{
  "model": "spectrogram enhancement model",
  "dataset": "drum patterns on synthesised drum kits",
  "train_examples": 26041,
  "noise_aug": 0.002,
  "n_mels": 64,
  "hop_length": 160,
  "input": "log_mel",
  "win_length": 400,
  "task": "enhancement",
  "loss": "charbonnier",
  "arch": "unet",
  "norm": "batchnorm",
  "hidden_act": "elu",
  "pixel_unshuffle": 2,
  "widths": [64, 128, 192, 256],
  "blocks_per_level": 3,
  "block": "plain",
  "attention": false,
  "upsampling": "transposed_conv",
  "init": "torch_default",
  "optimizer": "muon",
  "muon_scale": "original",
  "learning_rate": 0.01,
  "momentum": 0.85,
  "nesterov": true,
  "orthogonalizer": "polar_express",
  "adamw_lr_other_params": 0.00073,
  "max_grad_norm": 3.0,
  "gradient_noise": 0.1,
  "max_steps": 14000,
  "batch_size": 192,
  "epochs": 103.2,
  "lr_schedule": "step",
  "warmup_steps": 700,
  "weight_decay": 0.06,
  "adamw_weight_decay_other_params": 0.01
}
Rows from block 15 of a small spectrogram enhancement model, named by matrix and row number. Each number is 500 + 50 x the weight over its row's rms, rounded and kept within 0 to 999. All counts start at 0. Numbers have three digits each.
Before each channel's rows are labels from the 100 clips, of 14976, where the channel reaches its highest value: "peak on" is the class under the peak. Only what is clearly more common there than usual is listed. The data: drum patterns on synthesised drum kits.
# conv: 3x3 conv (model.decb.1.1.conv.weight, 128x128x3x3, each kernel summed), inputs 0-127

peak on: kick
conv.56:421543524496504499516513459444519557508514516552487607521529392525528579469473605496501529529567392514585508503501442498466431537475505513518414436497495408509526470512565447507505507509417538524555375460484454587462459537497494439460412443537464476541497499569460509488546469556517474543390458456472318479592432500406484566495470454489485491496530491504511521533398482466597463502539

peak on: kick
conv.114:506514483507444491483474487552570413458524490500534494422508536435529555393485468482594506487476491492511544552566557520463445489571568535531493527466457372416575539393539463440566487502535482544499512525429502454390551440463559574511441471447518544573487541471488494414503510470475462532500416553408438493447486493585472449549559540563588477536505469496485506519471483447533324496592

peak on: rimshot
conv.34:464420524497531476540426460433612592490441485496497491533484524455543556576491559440600572559428544515485523538558530597441555424454464486507499443564544491519543489447515573531530476466496510441499467424571506453471572541449586519525564610500503505564464485498449577487548458542368436605533553524544518536445512443435640518509551521550446532518545515523505512450527433511462551502515

peak on: kick
conv.43:556550506442459557431553511575577483513436488483454520472524464515542533376447514490527493511488416553530435428441538531410440575499522480497538506516447480541573491364444348468515466469561535471474414496483536483382563492517567538539574517487488600503553550504448507490512543435523462518544446605522457504453560515480491436461591545493516496472507556544579531597485485445470420498522

peak on: kick; rimshot
conv.39:521611511468481535511629621439464411492485377535460498470413457607572544483577516542487547533472439479505492499508448530528560506487486547513481461486550516410539507446518459439445478439538516525521479526436498446455544475569448529436493510417412510515502592496476516460625467480454437541452462531538447412495537490477519442525508563493459534441425602539470540537464516381467440520475

peak on: kick
conv.76:422495435498462468641491509457524481466590554469545458519468537444462410526560525344446422467544544560417453519455516578497448531526499602498467493457463539588440526534461439504540477581450481497497474531470515489494478522498467497526495511555567479583549469476560395497472496420510425588485524434461605584388525485582501564486506549498472541518457491510482520434537561551515578511470